Rows from block 14 of a small image colorization model, named by matrix and row number. Rows with one number belong to one channel. Each number is 500 + 25 x the weight over its row's rms, rounded and kept within 0 to 999. All counts start at 0. Numbers have three digits each. After the name is the row's rms in percent of the matrix's.
After each channel's rows are labels from the 100 images, of 14976, where the channel reaches its highest value: "top examples" is what is common among them. Only what is clearly more common there than usual is listed. The data: drawings of small networks of dots and links.
# convs0: first 3x3 conv (model.blocks.14.convs.0.weight, 64x64x3x3, each kernel summed), inputs 0-31
# convs1: second 3x3 conv (model.blocks.14.convs.1.weight, 64x64x3x3, transposed, each kernel summed), outputs 0-31

convs0.58 073:445481467517526484495481479475480498476465512527464530506483473480474492507484483504474491483504
convs1.58 098:517505532502499518488506539485505469529489474469512450482536511503506440458533511469540488504495
top examples: complete; red dots

convs0.6 072:491538514547540500496507507530515530520523537547522447488517513508503537530508491546506507515543
convs1.6 106:508500531480493519474487535488500469526500467469512442474513510493516438455529502470539468505488
top examples: five dots; orange dots

convs0.20 108:534514519471481539530505530522544531532528516475523505502519521539522482485513488508529530493510
convs1.20 091:495501521464476485464506543473497468475517462455505482477482471496506463456519499467507464490505
top examples: five dots

convs0.31 096:532531519528525530525513522526533528521530531524528504510518533530524522520506500527508520527520
convs1.31 109:506490524477496509481496539481505473534493472467515441466508510494516438459532502473537485504494
top examples: five dots

convs0.8 117:528529522508465533527488526530534529524529535496532504508527533533528506534515510529521534529523
convs1.8 098:498501517475485528481481522502497482524508466457523444476510508496506428460517479466521439472486
top examples: five dots

convs0.34 093:525536511533538511526541499527501509503525509545519540508498526513511517534501531532500519518530
convs1.34 103:504479526466493501466500536472520470493532462474498460473485512486526451465527512471508486514482
top examples: yellow dots; five dots

convs0.48 070:532522508489469504529525494511538532515524526468495521554515523516529501499504491522475534541491
convs1.48 088:496518534481502519467516521470497473534458480474524445464508485513495464465538502478529502491474
top examples: yellow dots; five dots

convs0.5 124:539529516513548497510517521493491496514507489547506510528492549509491489524510491514531499486513
convs1.5 156:491489468479488515496491471477484482502508460474500485504489496483472502471500480498446459477490
top examples: five dots; orange dots; white dots

convs0.49 070:489463473462538492511486486503492512489501521543504510491479476473457449476498455512481528482513
convs1.49 086:495493512470485555465500512483533490534481475477518502495556514504498492475553475484488528506462
top examples: green dots; five dots

convs0.39 090:472502496545525473481493504499460487477476512523485495516486498480481524540513553528502472507501
convs1.39 099:514501533497506526483502536479509467540480472469520448470527504503507447464535508471535498505484
top examples: nine dots; pink dots

convs0.11 067:473492498453515486481496497468523499514477528476472461507522487494489493460525514451484518514454
convs1.11 104:508525537495499529510525527483495467532477478471517451467530514523493441467528498474527470493496
top examples: green dots; five dots

convs0.24 059:509490476549511475533487492493478483475509519543500501497466512482493480549471498547479473502534
convs1.24 083:489506490439528541460500498467511482512523488492477476495535541487516533485537494477492525519467
top examples: black dots; five dots

convs0.60 089:522530522538532519531521508531519533508522528525529527520502535518506533534518517536498522521531
convs1.60 111:496476470486494466459533536477510495514537469470513491461454522473538470470530505478489497511471
top examples: yellow dots; five dots

convs0.25 066:474499479463471483493530475511510484491499466451488482497481460488484453456472472508461510484492
convs1.25 094:517478485490510483464514537471520472533487467468508466469500519502515457465533522471520499522474
top examples: black dots

convs0.56 084:480542493470510502510531486527552541521511506553502508526506506494494506495528481509482550515486
convs1.56 077:466531504462513524465500489469496480530475517483494472449525532501499488474544483480514516494450
top examples: green dots; five dots

convs0.46 116:492471504475498481472465497474465469483473471495479471468482469479480484472487484473518461466475
convs1.46 102:522467513480482526501472501474526465489450477484503465536520502534463529450516527469534497523488
top examples: black dots; orange dots

convs0.57 102:494523514514473508504505523515533487526517536525510476536526502510511499553533549479515519539516
convs1.57 097:504501523472496520468494527472504466534492465464513445468501507500513451459532508472514467504471
top examples: five dots; orange dots; white dots

convs0.0 079:515534509543535518518530506529513532506527529530529515509500531521528533539505521538494517525530
convs1.0 074:487487507457502474464498540469520465516490483473501488506532516516488510462540511462518535519472
top examples: five dots; yellow dots

convs0.40 090:475521500528512490494531484509499501494474486511481544550500504494473532549525560529500513501502
convs1.40 103:512492523488508537470485527476516469546481473472508450483526513506501446466531517474506484509475
top examples: yellow dots; pink dots

convs0.26 089:494503464457507486483489465473529535479484506462468506498487510494495507466469460478466502510455
convs1.26 098:518514527480510532482479530494499469535490480471520453488538508491505445460530509468538473496490
top examples: green dots